{
  "model": "multi-label image tagger",
  "dataset": "made-up road signs on poles",
  "train_examples": 122500,
  "image_size": 24,
  "crop_scale_min": 1,
  "horizontal_flip": false,
  "translate": 0.12,
  "arch": "preact_resnet",
  "norm": "batchnorm",
  "activation": "leaky_relu",
  "drop_path": 0.2,
  "depths": [5, 5, 5],
  "kernel_size": 3,
  "stem": "deep",
  "avg_pool_shortcut": true,
  "widths": [64, 112, 192],
  "num_labels": 58,
  "init": "trunc_normal_002",
  "residual_init": "none",
  "optimizer": "soap",
  "beta2": 0.99,
  "lr": 0.0026,
  "beta1": 0.95,
  "shampoo_beta": 0.95,
  "eps": 1e-08,
  "precondition_frequency": 32,
  "max_precond_dim": 1536,
  "merge_dims": false,
  "one_sided": false,
  "adamw_lr_other_params": 0.0012,
  "grad_clip": 5.0,
  "steps": 8000,
  "batch_size": 512,
  "epochs": 33.4,
  "lr_schedule": "cosine",
  "final_lr_fraction": 0.1,
  "warmup_steps": 160,
  "weight_decay": 0.1,
  "adamw_weight_decay_other_params": 0.05
}
Rows from block 6, named by matrix and row number. Rows with one number belong to one channel. Each number is 128 + 24 x the weight over its row's rms, rounded and kept within 0 to 255. All counts start at 0. Numbers have three digits each. After the name is the row's rms in percent of the matrix's.
# convs0: first 3x3 conv (model.blocks.6.convs.0.weight, 112x112x3x3), inputs 72-75, a 3x3 kernel for each
# convs1: second 3x3 conv (model.blocks.6.convs.1.weight, 112x112x3x3, transposed), outputs 72-75, a 3x3 kernel for each
convs0.0 095:169140143105155109146101084126091128091125129101134089115094129085128124112144143146110186112122140151129051
convs1.0 097:089105103121121161131136140157168181096128171098183141112125127111095100112092116149171192116155165099116128
convs0.1 107:172085087125094103105165117092113150133139130103117129124137126100101119123152147109095137144144158103141119
convs1.1 111:138125151131132161184148131166151091115103120128112095142135133147138119120112127172119149118111124137127107
convs0.2 085:106149132127131131151174090107124116111130098090120105135105068063097097075087092127135142145152124129115142
convs1.2 086:150117150116179112116130074171169126137106115131154137134109092109123118147091147160188157132130109089152171
convs0.3 096:156148156103127139108105176108148163106113121107135126129125123102125123127148130127142175115149119142088140
convs1.3 106:122105120140113127143115128138098136113130153098177146113116127113138158124106122142133075153135130110139125
convs0.4 087:100136102116127174108126127119119143126124105111108141099159109136164119148184154153136121154109135138122108
convs1.4 083:138126106111101150121134134114137115129161142159077129113138136121110143136097120114155152130147125130120112
convs0.5 090:148138107129166134113151117083127105089147167116149123111125109119111110114104117104121086165110078177117116
convs1.5 096:148121092096167102109109121141118132088086110139090118117141081120139127155141138129165139133124119143130131
convs0.6 102:123121160121132120104138107140084124129105103143141096101126133121146122119112116205087054194083083230133082
convs1.6 106:147131122143142147105182122155105147171118131150124087154149151116116141152127118098084096120123118108084060
convs0.7 092:140113150147105149148118150133093093111119136146125094112106088127104142099109113140089079105139121110111173
convs1.7 089:105136138124114126128137099148130114143100141150134136117180122121116130147142123147150112108111130138174158
convs0.8 096:107151126142149151158133123086103126057113123155134132108126123091131118135142158108135141115129121129138109
convs1.8 110:148162144149099085104113088120118117118122153127169190108124120135149150133132141134148124131140167102106131
convs0.9 106:159145121182101153134115154135108144143079125160114143169122133180139142133140125141085132126111101173090128
convs1.9 107:096170151088161123078107108114127068160120094178134136134119149147122090124143079092062086124111117187150130
convs0.10 105:089174142123152145134132103140136141129129126126100106140113113143122116088139122111140104118093104133168090
convs1.10 101:155124126117085112169134123146124107114106110121128145098120153146181136131151139123114129130115102149133142
convs0.11 098:116103122113117106139084164111122124073152132111129151112132140137118099103114099099121098163162152160141213
convs1.11 101:118068099147125133123098116113114173128123155178169117127142114126140112142150133129111100132159101133130128
convs0.12 101:125124115121103116108158086140118110093109123119143128144139146124138132110144128143126103155113099146141148
convs1.12 105:096090144123122136074133144112116122098111123113123123132161127120131124126143111107111164139140151149100112
convs0.13 096:154153155134115114183124101098144104149121111099115068091115101110112105113108100140120082128153157178129120
convs1.13 082:097124122101157087166112091168135150127144165099143136093101085079091103174116076131129134128148117112111127
convs0.14 096:129141111159117109143115128120115116123141088134160110142126092132135135135101127165129100148098092133128119
convs1.14 101:096170109106123152115082122108134117150151190115099148101151112123073121125102111131143163126132110176136093
convs0.15 091:105157138196123119124167114139093107142125124147117139117177121130136140153129141130091116142128179153143130
convs1.15 091:124158110160160104140102127151141129122127144125169108118138090102101125100076113101114092148130153096103152
convs0.16 110:122168120136084113123134082150119121100132173111115120109120126139148136121142115129128070109120136140129127
convs1.16 106:117112135138165111098105131071139091066100117120122162127121155108112139121159139149158145139141164188122090
convs0.17 090:115177131138150088172128107122153148126154165168155162116126132126134102124138107111135162128190140197182162
convs1.17 096:139077044116072093117132100095114136128140145136153194129125080112120113140116128073060067128074209148170130
convs0.18 106:143114106109146102142123111148128105165124081126100138125152089132139100100135140177132132152091090133113154
convs1.18 095:092134091096091141089107153099112129109113141111153142115116110099152132138122159132144084088079113122158102
convs0.19 109:125167116160152095139117111118161089117118098120126110136127117116151123126144131154108141141128126133134123
convs1.19 104:123136132125130095108174146136128103122107118149120098156132162118141104134136136130149101138118128158184159
convs0.20 098:100122117146086146151109124096103135109110084145118109117130102114124121107122097152140097099121120097084136
convs1.20 104:174172116120118106153114102110091117153146140124118117136132125105115132091083126130125124125135136132151157
convs0.21 096:115115112140112098144118101154131167136111066134125099147168164101151127060121135147155156099150106104134123
convs1.21 099:098120095128152095101112159163103159141130091054058121101131086141153140167132183119117129140106135087140119
convs0.22 105:137102158139110102154156087082109094183091142110125132123139155139107130144140146126159086192117124138148122
convs1.22 103:077156115095174151137119138079117125149175181166114153124134106135155138122121138105132148162105122145115169
convs0.23 106:152128095125090124124148134164157085113137118136114113109126123100121111148117134139147118125143154116112118
convs1.23 104:145112114144116129148078114107120145133133070123077158115132117154128163124155121154128132129145148131133142
convs0.24 103:128113159114142163118160134116108117136148103123130097118136118128119123141141138106129068125127132127144154
convs1.24 103:181096110083143107159159104144158151130191159094107070121122117114117116127139126126112133104132120132161152
convs0.25 109:137121110074117121079124139145066114122107141148113083137136126140129129137132141107131102120116138121134122
convs1.25 108:118132115102105133093116137146114133143150097136131114108113131154138112122138103130160167169148160155121148
convs0.26 095:110156131154124081079090127109119115146067074100098096135125154113106135116102165199199187126170112097136102
convs1.26 098:133122154107138123112126097149137135149154126159107181110142134151131103081092073133134162203168204100117089
convs0.27 092:125164133121080117099149092098153097158124141138122101110147119144149134124134123093072113144118144098091145
convs1.27 097:127097121139152099104104082139133102155146115106159118134112139098146124130094114148155178164132168112140156
convs0.28 097:119147132128094133114148164125128105142088115137110135134147128132131122120136092166149103101145134113098149
convs1.28 092:138147085168118134096152143131135135100140113117132078149125126123127127155147146173165148145123109156137105
convs0.29 103:171127119128060112110159104088094099114112167134143150134134132116131141129117125102134098176093105094117143
convs1.29 103:123136139118139127122144116097124133152122137109142113118133123093126099163112129158113123145155097153121186
convs0.30 096:110125079116119114130099108148102089153134089163096102169129105166166122154098135168124063141118115149116131
convs1.30 093:127156119120148123154107104170154113130108125128116096092154170135124150167142175151151137136136101190111142
convs0.31 084:140118152136142140168104101101110116118124113097077155139191127146094142146127154140124138125135108150122131
convs1.31 079:122127120093125139105169125071130085120150132121157122144141105100137150141115188103102093083162168138115131
convs0.32 107:134125137129119163107143119095135083130110106118132121133105138139135170101144168115121170117116136128134121
convs1.32 106:074147112183095122144098172117112193167169076120153102122153112121115097125136117149117145126120133141159150
convs0.33 110:129113147120164125153145156108110100131093121125121126111108173132124134109107153115147124107162139111188162
convs1.33 105:130146199096153131105089140141162135127126120156174116130106138089128141102126143086106060090090072162136136
convs0.34 093:114092049163135119134153100112111106124137155121098142129139140123118110102131128129103113143126147192161121
convs1.34 100:188159145141107128149153186120093106077126136130151153115121102108085142135148132126110101129119122185141154
convs0.35 106:128091102143155139114131120114167119134177098131141114118152134118110151123117110147141114151113106144127113
convs1.35 106:190121118141120119119160140126141117147137143139131134112139118092165133159144161085121096153119108080117142
convs0.36 095:132129146126142129161120087163066110115133133107092133131111137141129145130146131133105157102139131116111116
convs1.36 089:145120146072142102123161153098125108165113137129150140132116142122154110116105139129148116144125131082126093
convs0.37 112:099160102148089122192072136089110138126132098131120143141094148110131119102138134174132111133098130102136161
convs1.37 114:132131125125132129108129149101133121153116126117137081125116121136112133122149145113137120116131161134110145
convs0.38 101:094133095130134158107135143131109125132142093141109145115143118138111155113123159126142094164135131167141180
convs1.38 096:096121086118149126107119124116119122108135123106146108081118118130108127144130169133124092099081141121118139
convs0.39 104:152120118162131121158133092108120085126109142129110106149147167157156166106119140097119140098083113133097135
convs1.39 107:164125153158183134157120132085103112105138122137157158149118111082109086144110098097120098126121127171108173
convs0.40 097:173117118150117155165131098140119111158154113100088136106123123132117143130111116141137124104093169171101126
convs1.40 100:097151119109124138130122119105102144129133133133079096116114141159127161120137155088098146186142212128122149
convs0.41 102:130062113127101122096097136145146090099119139110146094150152142126136124116119129115123132130116112112143116
convs1.41 104:154094130135144124128180092127162160147087118117114109122140132144136145115093092133169142097107135104102129
convs0.42 090:143179167132150123152159118074122085149106099079123100076119105104095118115141122115160124169169139159139133
convs1.42 091:131119148141139120195116136148138136109154087135163141138142134175134113151128161148111137116114129096132135
convs0.43 100:142135115082111126132102110122084106166124101131143121143133133143147140115128130041142089055107064052108079
convs1.43 103:087083120113125086136186148156111116128144095137138131106098141120132134116125118109098124138149098166154151
convs0.44 104:181134137162107088160081100142136124119162109151135137104130118108120112124117102130128126102094121122080135
convs1.44 107:094116114127120139093139107097068110118088073097100136118127137131125099104095084113140111123100072102108154
convs0.45 095:097126144115134172166131108093148116141146135115098113105156152127169148139123137070148158155160141135142169
convs1.45 094:123105132125112128149119118094151146148112121096135143153105138125121147151133077168121140121127124149170138
convs0.46 096:133137139143160099125106135121085114118101106120126105112164126144149165086120117104083183138136120101079108
convs1.46 089:117141163204115150170109131150097112150136154125158146142146136142190139178114121142143169159155091095125141
convs0.47 106:151153123114130138120129126120120133059159110114141121115159123131151106148129116132143128101097140151164111
convs1.47 110:214123134127141106077126067125119145131102160085133147150122130158140158128126118150142119107163167102153162
convs0.48 097:160087117095109114110117122084096109144119118124133142102118132100127128109120134169136136108090100082112136
convs1.48 110:077084106134118137115131120161144126159102121148077136147122086103136086124117134134107097112137092114126141
convs0.49 106:135113159122136116145121074117117127142125141139101110107164158129150163162141119078137210045123159117136154
convs1.49 105:166111156129125151126148135143143101115152165154144147113091129151156141105110106109118167205158175099128097
convs0.50 099:095057202148088172140107124089139150157107135113094116095126131105116098126121123098147120117134124130140134
convs1.50 099:091136158109177080126115122127131108072108108138164116095126138105149169127144128110122112127101100147115121
convs0.51 122:115147110089164119181076151085140151131082119137115101130131135154130131148154108146131132112109147139114097
convs1.51 110:149157077149123096098162147127151121123092143130105151140148130093113131111105132144121116154155122096169126
convs0.52 099:153138126131140108110139128139121128110104143128121111123126119142133108107141124166162144132121140138122123
convs1.52 100:082104101111127120158132120123160092125097148149102097152148122139145102138062111103118098164142182135099078
convs0.53 108:103166128078152048149153134136162119101152097114108105129135121155130133150128136130101121146145120116132117
convs1.53 109:141094122113164152150105125123124097099113149164145137109123107115133131144139142125151089121126128134135162
convs0.54 096:138183137165135093104048122167115123158156101137121151130113124116119119084119100105123127107098116122115152
convs1.54 096:112160127121154136123131124161159108140098099105087160158130157113108131130142133131103130105146109111098125
convs0.55 096:108172170131162092115113122128094090092110142123161141110114126129131122113126125131101156136131122171091101
convs1.55 103:103162144164222147133106111143115098157094138113119133131143114116163135120172123116147152142139131103134092
convs0.56 106:176137159166127072130114129086122130127100140149103112124126130155126141133111127112121111076146111121172132
convs1.56 102:098116113103146167105113179113116124112127143110112146163120136124105120139125131110124077121121082141105121
convs0.57 100:171134145145180133192132133089110069097153167164163162131112132142148114122113110145111065115119112103081115
convs1.57 112:071146161173156119128150075106107175111134146115097138114142147146128145117142154154192241145118088128131101
convs0.58 098:113116108095156118150117066158129091119131104142157092137126143114153109124128136125102113124126128103126128
convs1.58 101:185134126135109144172173141135110146122117104157111122105117107097149134107113098115092110120140094124095140
convs0.59 107:102137141121133095102122129089120120120166120121153110124157113131131104138131120099103146104138163161132111
convs1.59 105:119121164163093147062137126098137116133146111139125132126093080076107105133119137141145134097117167121135146
convs0.60 100:108158107162108114143159147130133113129107072126131110157115140140125128113121097091097106108136141123111108
convs1.60 106:088100147116137080109127124113135176108125166162133145142114095133123129121119138114129157123077089132156120
convs0.61 099:152143130100161169137160121143138110117102110121137084148131114113107094094132115151127160108133105095116119
convs1.61 081:146088128113114149157133131103116169139170144107101119096101140130153123095122126108108151143134115121127104
convs0.62 098:141158136153145117153141104096107107132139093126173122150142149129129131135114119122127161135115139095118126
convs1.62 102:167092104196165141105158145106086111098123157119109121091131112136138111133173174112126110148121097121154185
convs0.63 096:159135083119129099103115100128130113085094097094111097132140117112154121137124093132112120172117109121119105
convs1.63 103:108096122163151161162153155168160146112127135136092162114103136120118118138189167147093145085113122137132084
convs0.64 097:142123074157136111121156120113138169125139117145116110157104128150105135146149107149154162165132123098120133
convs1.64 088:144147117132089131113126109130104114095124124072176103120110108137110139134162119139105110112132103101078100
convs0.65 095:114101113084113162084129077110102123158155128104104123102131104122150105112158111117099115158123136169154129
convs1.65 102:154128134111114141130105126147152112143110103132097071145126169143132123178119156113165154176129083121137121
convs0.66 104:153114141082119105128105050110077150141112123096120119126118121086144125137121137132131106097100152084099127
convs1.66 106:144123127105135131110151136163168131134193146156162120106131126097137133149123123116149117120129160121151122
convs0.67 102:155086130118139096147103129066088114107096143125139119113139128113120126108140141134122129099091120110136126
convs1.67 108:131105120112155108139109131136110111108138151170146061129100125112133128114122155132104127131094100121138083
convs0.68 092:164125119104124091139191144103123138143124135137136126160150147121122150123106125155092096091087086113103151
convs1.68 092:107088084129098121124112142101110113118090106102115106165148082160111108107132115124122062111062156114087121
convs0.69 095:078134110148113107141162154068093105134130114126163134120112129168125130148131143206133122097103111113111100
convs1.69 100:132108104123146163149123133116089149163187145153133101127143137103138126103125138121136147106131146147127092
convs0.70 117:101124123114154103140126131072141142124116112101106136116128160167137141138133123151154156114102134112125100
convs1.70 110:144126113147091128119145112142139170154129187152175124109137117134139138107124136140120161082148106083123133
convs0.71 110:178107073181167127082097155138137130128111126092115070145115122102126114110110140123131084129137148123119157
convs1.71 106:160155150192134072142158103136147115142139113106105143122116156147112151124118137097114096159132126088144138
convs0.72 093:133115128120108162144089056133139145143094111119116141135135138152142134132135153158157145149150115144133161
convs1.72 088:134120076090152121141125130115113124107146149136119122117092138140126118124106142120099163138127125106099114
convs0.73 083:116123090138105114107145146097114123131123094079110124141136160154159153175136156150134094129133091111146152
convs1.73 075:104116116122129151091099091176143139139127148138170110122133128138147106153112152120143102140105107128136177
convs0.74 101:110104108190138141113103124139149102120128134107096127123145129136129111103106094094105135109126106137156158
convs1.74 105:124177130135126125182085122136122127121122139158120163096118112086109134123114099101135107102147112116120136
convs0.75 100:149124134120135153127116125141130113128117152135145130138133156169142156144164125075126136109128141139117126
convs1.75 102:113125125103128166173136124154115111138128137140183141151109145133163118121147110135136118132142103142136155
convs0.76 107:094126170117137116116167122134138094130136103110136098140139135142162129118125116127145151135137113113163146
convs1.76 102:134134154166169123100142114142135134110143077148096104111135092125126118106138092079099159103131125104108131
convs0.77 104:178170130110120086167108072116123133137119137131152156159127124128140133125100119144134136095102122114130118
convs1.77 105:149119134166153130154108151105088082096073121090094162134091141107108161148144119153105095115131115156143165
convs0.78 096:115155154176102035073087115081124115112087123113108110132123119113136136113124083093139186148137082055108159
convs1.78 098:119109129150142120098115108104131146140143137116161160128134138128123156157124149122172185170152196095115138
convs0.79 099:119119130177095123162113122121133078136131105102091122125132160107143131105096137131076079156127060126149131
convs1.79 089:131147127143132103150117179146130125146119128117116102141111122109145110100097164112144112118124167117095139
convs0.80 098:101118150126143135120124132174124145143123098150110085151129117127128130111108147095122158113150170124139135
convs1.80 091:149140152114149127113122158124076137131129112146086105170117125210093134126153165115146133101074133142160139
convs0.81 101:156174118168119120143129107108161109099137110130131113112130119116127105117142119129141081116126121130144139
convs1.81 100:136160122136126122148128116174117120122105143141144176140119146106146126119163130152090095093118137137124141
convs0.82 098:122132116133138108130167118152103058104104087124113120142197177146136129123134131123193165158159161154135106
convs1.82 097:097078122086109123108146104109138129168126098152110105127155136134156141152151133148152146124132136121152124
convs0.83 102:126125154137146100075133112142131101104113101090112110141142125131115117097114098104118120123101136156139129
convs1.83 105:123089133147142115107122148121131138118149105175107114140134127128151114147114132132121106118135126132110143
convs0.84 097:131123149111102157102148161098102102154117139115158131146093146139120144111135139161106110097087154146146132
convs1.84 106:100139141113137117135131155090096106139120104148136104126173136159148111166074135135133153128142152132119128
convs0.85 100:102104121132066073106130133119074097103092118088164178089094142088144113134170175119135114122125159112127153
convs1.85 099:156082129141162137099106126129090137137169166165161151106122132138136122105096097082145141124106093126106131
convs0.86 105:136120154155084146170059125103119124110119109128143129119157129124144128131128121129079119143126110115139155
convs1.86 109:111132093090082097161127117107098097106132197176142126161154118148103142133097123130119121150150106141137139
convs0.87 092:139094158117122099111102150095113086118114090096101159149138125126145110148138134155149190078130141148102129
convs1.87 093:115105119121113146138153127120148121138137128141107087111162126167138117127144134149142142120102118117106110
convs0.88 101:117071133133090118154149188187103102133111183140144116152114132149147163145149118025080066184111181147125146
convs1.88 100:158159131121146132131124127146114133098119097127104071126097127131122139116116116163159146101139111155171201
convs0.89 105:153123141079103114138154095114111100162113110120129095121144123122140115140134129102114144152128151113134127
convs1.89 102:186138127104197107119118155123117133118114127105162160107105134136135185060153137146102106098136102130144145
convs0.90 099:134092126090098126124183109105083127122157143164132141087128128111146126129132130112107126149113116116123115
convs1.90 100:150106149106138143119167142120146098106117090099115100144130120165112106135111110103114163131123129132131097
convs0.91 104:114079078093095119135152111151125138125147131116143090131128135129135110125121113142115132106141147112106136
convs1.91 101:163099077152128114115101122117133105120129148084154086134109134126136120114140109118136153152159187126089091
convs0.92 102:136165098117147118158135126142088077159121103144132120148110123111130120113119105086122154140126135122109121
convs1.92 105:122131121145118162078130107160128101103114110109140101111140146116154141149145116146130134141133109102140108
convs0.93 090:130180115134108115167059106113117103118113072128110112088125096098113101072128116145125135121111133118136144
convs1.93 090:123102136136097151119163139124111133129132110130133166140131075108116093149105121109136133124122146118173142
convs0.94 106:116113114137077124122143115167108127129095123121116128160130129114149116129145141141138106127094081133091098
convs1.94 103:118124112154130139095134113142143129175110098099144136133111120102112129137122111105098104119094110126122154
convs0.95 107:156148151069134100124125105107117109140139135094123129144120126124139167136157149105125133096151141133135123
convs1.95 107:133131120095103156098144138087126146106134149151142167123127137119116133129142158106098179119112115143147109
convs0.96 087:140132177109141145119140118155115083091097112093089106139128133119137151145126109093111096137152120113115132
convs1.96 079:103104119100117151150145101119143114138126157138154076137155152102166115160105078109177134154129145152146115
convs0.97 101:142144101108106115146110144086088120136159136138074145124135119120168101096105130155120092167145119165130108
convs1.97 100:109124132139117136086143095148151133127141116163107175169134133140119173117072103091107110109065123159103102
convs0.98 102:114112146120127200144112144085151090124126118092136121163095130144100154154108189127100122097130133168138140
convs1.98 099:118116103123111083106137121098136144135137174162163121080103181124117154091137123123089138144096109085132103
convs0.99 101:128108159124143146093148129131090134094119142100155186152128142108142132132149153132155124136108118137124111
convs1.99 096:139122172152131159158137132096090113147148094147128102113162116130122154102105101117163074100141182092118099
convs0.100 096:156180151148103103188132109121128110141126126170156115115122140101155177143150136134097106094125144108145135
convs1.100 098:139131109122113127136147118137128122130115108122108159133154148173142080131125119145147134129103125128104130
convs0.101 100:126153114126099114146126082085152119126090134131125140113127087128138111133119121148204157088139151130135114
convs1.101 101:143157123130103161165157149099134151152124099076108132137102100138126141104128090092146110120126134087111133
convs0.102 110:116131127127131067106129111119126117152108148141136101138147125131111132140110106106104099142119112131135127
convs1.102 104:136160141185141135133105122088128112068098089115119152136155124143136108113157164120160122145110112115126120
convs0.103 093:127176093142150115128182126115131123096115145085140136084153107092103095119103099120160151116129167151162134
convs1.103 080:144087129124149154181099178138128149126120138111119098148177139147137145091156119146088108151077150116169106
convs0.104 092:126171142185136105120135120108119119113116110096129112103130120163131118134132150101125117086102146117103068
convs1.104 096:081139149114161133160140103138145148119160146113136175148131133125166117157122088162160122182146092153174098
convs0.105 093:101175103116133149085108090104131127116157144103117187136126080176098124116157141065139171121100172120121148
convs1.105 105:115132148150118134119120108143107111169139116105082122164125188139167125117113132131156151155114088116100079
convs0.106 107:108131079079099115158126060094121110093145112125120094103114130118154146117144109140126101087138111139115146
convs1.106 109:144105114111094066105081087143182141223128134131156131123137158118146113143149138133156110100119126141143153
convs0.107 104:121131095140097074184116082112088104131109126127128142112120122114130129127135123176102092122106132095104084
convs1.107 101:125123160075114191167160116187148139136131126140137088156142133129086141121131120124111095093106111141136154
convs0.108 102:112130167103125136149097109112110109123167111124118107154144154153124144153112107118168133113132141081108129
convs1.108 102:112127123131154093137143124133162161132138164128151117128108081130143109118148120127119103109131116119113134
convs0.109 093:114144165135186137169134049131111098108160096145126097137135169125142153115135118123107144128151143114105145
convs1.109 095:141158145143123161140159117131128130113097086117132108128098132133124132121101133096130113101101114146136124
convs0.110 100:165111126116094198142092088131122135131124099143111081135119161112135130122132105117095141130154115141151136
convs1.110 095:155109095121111088109150124167174120109099106153079149113130132141135150133123127150182142136118116101129133
convs0.111 100:175125145154162114147114056090130117122142105113093158098160119127119114147135114082134116103115120139127159
convs1.111 102:120119124169138104159177135186142111142131104102070116117125123122148147131135146130146153125143121116150135